Rows from block 2 of the image encoder of a small contrastive image-text model, named by matrix and row number. Rows with one number belong to one neuron. Each number is 500 + 40 x the weight over its row's rms, rounded and kept within 0 to 999. All counts start at 0. Numbers have three digits each.
After each neuron's rows are labels from the 100 images, of 14848, where the neuron reaches its largest size: "top examples" is what is common among them; "patch colour" is the nearest of a few named colours to the mean colour under the peak. Only what is clearly more common there than usual is listed. The data: close-ups of made-up surfaces with and without defects.
# gate: MLP gate (encoder.blocks.2.mlp.gate.weight, 336x128), inputs 86-127
# fc1: MLP up (encoder.blocks.2.mlp.fc1.weight, 336x128), inputs 86-127
# fc2: MLP down (encoder.blocks.2.mlp.fc2.weight, 128x336, transposed), outputs 86-127

gate.185:570480546473517514565441481521470495516510496544469532510501513585432549493491637469551448497508512529507464464447521517474526
fc1.185:490507461518507482467527490489504481477495506482472454473510499385541485526496435503377488548478513521520480497515512503552454
fc2.185:503468472500489482587522544483457475516498492549475585474552408549526543533515570565466534496539486467503519522504407451463313
top examples: bright spot; dent
patch colour: white

gate.125:510500527510507589463492501568489520484491465477522557465540498529489495532546525474432531432496479510500489526610508582498489
fc1.125:556496449519458577573485449538490470521540470547508505447512472466474478533527578445460502431508485486553437436572495614524506
fc2.125:435528569496500502458465521491465475490454429480465400443490436521473499513497508520579446471491467503490472482528421488527580
top examples: bright spot; wood
patch colour: white

gate.83:539480556483498477584537532450491525487514518491480504450501511484502475510500462475503406503475554488506521458445427502509532
fc1.83:531493532518486464503519549430471512475511554549484509479529490507504484476475469468537433530544545504508525465426446527490488
fc2.83:526488438561477550528537467533439487490502554510569437492536447458488463492548517474473561450566460493523515398503550468497510
top examples: specks
patch colour: black

gate.280:564505448465498613574489535529531482514589444511425499508453557489489456528417527523456469526518455470448459477527483552497534
fc1.280:529455487471530605543489499528602535524559474450490528526466544545524530545478507498466506470446510460501481494511473510478545
fc2.280:502519558493522455474393485468535567474518520450588577537500487498479470497517494570505463431501520442516443488522562508509494
top examples: crack
patch colour: black

gate.35:529456552536505489489480518493565542466498545493560517510508519515527501538566494531500524477545538466475550525497428519516472
fc1.35:554496509499483464481468508440430442420487558570508489446501531443472518514483554511486473530468520498507438487505525542586473
fc2.35:603494481516500512541449517482544480459544514526578522479461464542411526509516448520504440484450472566482532411453515512564573
top examples: scratch; tiles
patch colour: white

gate.226:563480479548442522548508474424505514544498508596523461476483500491570549521517531503567455466561511539485493473517516509517503
fc1.226:584499448581437543495504452428509505576514516573550460461489462484578510524518533510551455482565529510508485495530525504511460
fc2.226:551537472462477462508540473540499474539469491445513502472517465573476465417503486462459529561520483442467471508445468488432567
top examples: scratch; bright spot; wood
patch colour: white

gate.155:532386495449454481535500467498515530538555491481501545512504553442529541519478446448479521538447580528483549498432551478463475
fc1.155:474611508530478536482495508518523488466445480500494480484512488528503431528540539514490514435524440498501447488543464513507582
fc2.155:541519484474489518531476435486519508518508444441486507491515517532563523440517466595424511481452612491494544514512478548496490
top examples: carpet; circuit traces
patch colour: black

gate.243:455546495442493436525496584499455464497523429444467505506460522577458523537462518560474504557462490481480490449504439442528487
fc1.243:512477475569451550537511393573525488546479502534503564505607488473515517451559535516487536458465534481552536511490514504519542
fc2.243:470507474561505551534540543475491487470575569461602511431491537552489501520482488557444472461421590424540490563523539499544529
top examples: circuit traces
patch colour: black

gate.3:480523470548503467529574490496497483528505523426558548509484500462508505535602503550398461506472564503490534511515462471525534
fc1.3:446494575452530542381502504518524533437443555517492515543511556525515520438506473497556522489514451505471487587475511452482458
fc2.3:611527507483543488490476465496507458500506493420541573510463473498573388487495428534518484496584527540503511496510500512538439
top examples: hole; dent
patch colour: black

gate.41:437495540464550503483535497584496512491425517498475403503493494458552541467508367495447469525505522544494497486495509482513503
fc1.41:533486529478529482596477501553448476476492512483489483481515508556484524475452588458492497488461492584474475495489507497517597
fc2.41:493489445484477477588494527461508480485559508534493529507540469489448520493513562521541488466561538445567494501536436476398421
top examples: circuit traces
patch colour: black

gate.5:592467546472538456510519485516522463517475455487501555461499605533495519463565464466515447566533524520476528589501457559547518
fc1.5:477542447499496533481476575528503552501535543491451496518554385482491459458471505442519615440491454481570498398509536448512500
fc2.5:548447518523544499540496554484584586482520515528501471536489464532539517524533514472556535500576444450484538513495490544554448
top examples: crack
patch colour: black

gate.64:519495493432464502490482480455497432445518498452576500455437527529501479570489478575510485526517539509468469456585517473456512
fc1.64:505505500441485488516505533422497472448514505446572491452412504534505459561524470576519446532497492572452480472561503460471511
fc2.64:464488523446516441478486465529488497555470477562367513518547501456504508542510539416544518520536432487532476476481497506533507
top examples: circuit traces; carpet
patch colour: black

gate.315:480428457443476577542456434598500475529492407507502525516621504483473549505513477525478498502451578514464538533523570501478547
fc1.315:521403447469494596481461454581491477533514451518503547486627489494498526472528479513523514482510576470484535544537569506501492
fc2.315:496488515502467460483454515458517513468466482576475488531502466481511484480465502411583561516563392553517489428466514460501506
top examples: circuit traces
patch colour: black

gate.150:516473465429501549488515497533430501514511492462451516455479459500509506461411500497451506510465516451561462469588612537500530
fc1.150:525458482475456503535428482526539573608503484521527518557447519560431525529492522517475515511501453486457522531509488509446550
fc2.150:396456535464514499537521511478478482474485533493510412507435470445512483475493500529567432448527433528505512504534471440571534
top examples: bright spot
patch colour: white

gate.48:591437502501493522520509464521497580568493492470494516446493450512538544526480463569473514517460572491488563454481508503538516
fc1.48:487542530448533499497514513496486477467543499409448514484480538488542471481401503520418443472434486519539462439549493526474515
fc2.48:526527413470446506475489475479460492468545538476504498486545542481505444497554481442530536616491525481507488470475595576435487
top examples: bright spot; carpet
patch colour: white

gate.54:495485521484571490498508481498507446507502535450514460474463605487535502491507554526494514484469505483438491483492554493505491
fc1.54:425530505521538493466490464528451566559479495516503508495430493445534479411457516538481538554472426468509482451586471549543518
fc2.54:504467430561548433514475442544536481492426517496531507476508484487503497426519514547508580418469480505545531466530539498528508
top examples: stone
patch colour: white

gate.128:523475523437519572469483423569473480507503456534489511511609511488520500486519505531501478478553541417524466503587517558534508
fc1.128:514461530463443569494486483560486531509447436498485553510556496502509482479532463494473473454505511434514499487561457571546489
fc2.128:490523487440545522464475513481503550565563471470450496488533481503498462497441483514562518493536459502513448511445478495443525
top examples: tiles
patch colour: white

gate.296:484478626445507531454538536521470516522488502526403502502501553467447477440490451491516440473548546467497520531499494526529597
fc1.296:452515415497460440451440476425512503409455466503573479506553471506576497498540462500512584514518403491465488502500560452444440
fc2.296:494515531526532496448504544544484515455467502555461539520459507522482457513451502453537458548518503530478462560547535521524482
top examples: crack; hole
patch colour: black

gate.61:476492467486508454522450514564467525494441490529576490492531449556507497490468545467545554479548460507573536468501448501498469
fc1.61:487537469537489575526545499524524439510541469501444445572488434471539554461515529522469435498520518495469520535466509535570471
fc2.61:485583511525450466544463595499479488534560566493452511456444503459481523512447509516446498485544505493567498529491538502514510
top examples: hole; wood
patch colour: black

gate.129:493481491518523499526483548517547568593526529480431459547401580512503510504415521484501468526505534539529485480458470514468487
fc1.129:520529504520482526470513459476488458459481452490562512463594398495539499536579452532479538465504479452516511492521529490520478
fc2.129:468486457493474471468535511517435506516461522535373465420508537502515523413505505507498570520470495510503497523527490595496461
top examples: scratch; circuit traces
patch colour: black

gate.156:425544473510480567509569580522452454454528600526522462484525475548498525425499503535531455537498462512496526509531505444459507
fc1.156:555488480489530561476466525435494546523524561511436488470446503462536358494549445517457503544480465426488438410536577479557531
fc2.156:491461489494475508409500525502495549510493491506485416518449465504549523479480540452497470486487524527513460459438523504443532
top examples: hole
patch colour: black

gate.193:489477527452497481581575510532479524494495485512415467494517509511505559537512495518433485530529512562481485496490536503512543
fc1.193:522546440541490534510492530472542485552550507464587537480492494458492415482500450497495530458465522431553550524550474509505472
fc2.193:440530506453487489494492513531484487510554560501526470502518535486518587442537519533490472519430540507549539577548558499627525
top examples: circuit traces; crack
patch colour: black

gate.132:556419467498443547547517504522488459507559456449606526409545462526507550560573560548437554503414521552426532463542506443523520
fc1.132:519440504541469534444517488518518520499535525562515518445480532486544521533482457574523501499524593481525467465532503479509478
fc2.132:530529556560563514518505482534464479448465513475474483512473491510417520497483491460497446557512501559461532406512510516499520
top examples: hole
patch colour: black

gate.270:439552564517492456403510481446525488447470528509519469556510544510531495532576491473471535481522496540521505549458489468518486
fc1.270:499442451493548530502555509536540552543532489472513541487505497514524559460486462573484513520442480403502510522545536491483461
fc2.270:545523532448503545516475532572469567540516493481512566507535538540466473526515517523404484540504552477539527472490457562454417
top examples: dent; bright spot
patch colour: white

gate.84:488507480531542594592495579574513495516493494499439519490550538552436499507487532523470499483507543453478512547537496477554526
fc1.84:478484507544506557446477541560518502458483457480487428502565491489536499508508506490517553466514498540423511558493445431503483
fc2.84:573477497477518481460453470507515487486458505478500541499457514537544428497409466521564529506536481531502437483540467488481491
top examples: dent; crack
patch colour: black

gate.257:386467578468561492472554457581444578558402517451454468536521538488543558461470512541426458584481481536494512554469485494503493
fc1.257:423465536453574518466526472585392540576464461468436481499522508479508522429438573473464450536490462537486444486458509515456557
fc2.257:524474525471475499532583518521520569478469479563504494488534448542515542514515523508529458495548461501443479410494486551339486
top examples: circuit traces; hole
patch colour: black

gate.238:479529415503500542521464508539547508425465577455433470544538506445461487455510529481422567477477434561519526527504470492490571
fc1.238:517416435463530420497469450536481555535457509516531505492481493480496495503514536481504537466446489556445502458548525507461472
fc2.238:548465571497391484488490463483539545532410521380560488512535496479543555532449517535488464463479509502546457443520518481439524
top examples: tiles
patch colour: white

gate.66:533520555441481587518502549534470530544552479466533575505559485559458506477499506545494509459465554427541537481501488500571519
fc1.66:492522597463509609453470535453502572506492477514547517526539478553537488496524446559489514507521459431513547469507504521507453
fc2.66:484517458447464461460478510544428401453498532472487503521405557507503479470433496408472474553483432535488485468509594471508485
top examples: crack
patch colour: black

gate.169:501500504476482517537542517531445480517516479571468529407531484572545567498510560496596457509519560481513468451532534497483484
fc1.169:451478440504507524551519514487508508481516494420492519529492494480572418478479428512442523503464492450540526515531501497482429
fc2.169:467494504445574490529498532478529594518485495533476510525519482491549580494491485529526472415504472461556574462473543507552442
top examples: bright spot; wire mesh; carpet
patch colour: white

gate.81:500474454466471490609503481545472443486518496508519491471474529546442558478529541503436515521453547558497464506501466497482507
fc1.81:482520528485506474412501542465522571495457528501484482550518480489572444530493438515546490514519473394482525506487515557526493
fc2.81:427505508542536494513524488467491522487486493526494415505523476417499523479521577541549522504498493480513512463464532507592498
top examples: stain; wood
patch colour: black

gate.109:528560601459443485509535487493468568511483480413527558436508548599477516548465510516477449479427550531492459492466476497463558
fc1.109:568553526466438480523502517513506530533542454420530550485511511592454494518459548464486451519413516495520465454445491469442559
fc2.109:465458498500490478398507466490457532497419561493515430483449552415490417495558456475545472587474456512474462459493571550499600
top examples: bright spot; dent
patch colour: white

gate.151:478544465559465536497581566553488543506459510489441503462482515525515527527511520528507428482497569501520497510555485509507499
fc1.151:467480540489539474496487425458525499478492468518563525534530522509493521494512424487536545520468447480507525505446542432486470
fc2.151:548541447500512449561493486434600493500531495497487540524457507552539488507508480496490518434487536523573558491532515528444436
top examples: dent; brushed metal; bright spot
patch colour: white

gate.192:530492573493422497494449561434506519472496476463562572519544517529482514514506507513464476496451559485529481547535472507496486
fc1.192:592509562496503508634487516404486478480522471481520468444477526505484492546570530455419459495375518474474458486481501514465514
fc2.192:467484578499469489474519509518464490502450419481436448505479441481493548512494419485534486513447505544556487427526530460608544
top examples: brushed metal
patch colour: white

gate.273:573416480503560484541567571426476545488544542483432489498467496502552534490489396502523475458512511484448543494483546500506413
fc1.273:490553520503489515472425475492479498519444439511544525482524472535443475508502567583432542525508509494563456448566530437527537
fc2.273:548508442451508565569489487444548569573606497482473453430483526490460525474519440462487519517456568532500569459492571501427467
top examples: tiles; specks
patch colour: white

gate.124:544514458509435502474485473528526469545506465600482525492479494523495538497454619511551530513593499565498471517508487564493540
fc1.124:550500451515441495514501471514470460532514471612422468455467481443579533504448600454575502539582482510520424439481503556497455
fc2.124:483556500456422432452520480499505447489508505454526417485519501541467433467491467508536495510456547471525499515471446441548598
top examples: bright spot; wire mesh
patch colour: white

gate.197:472505476495469477622525536518486486502499525500483507486517528523466504536522576504510512489485496523463541526482456487490496
fc1.197:531468462524476528550538460481535473543568496416601493518527462461510486532527443543337547501419538507515570485510520484503573
fc2.197:417507467539447501537508500506498564533540469518501447527555535475500562499505569532454468502440583428549489547503545514532519
top examples: hole; leather
patch colour: black

gate.179:485492512477501481621488515463505520456490511555443487523529557521453509512521565520491487506526500526486473492455544491520527
fc1.179:505528472521483536475535532515466479554563503414563495460496443475524488506495444496443508473455520476533551512547460515506519
fc2.179:425511524442423511552498489488541487539559517522516481485513517459516583509507550490576463512455531537522532529568453550536490
top examples: crack; circuit traces; dent
patch colour: black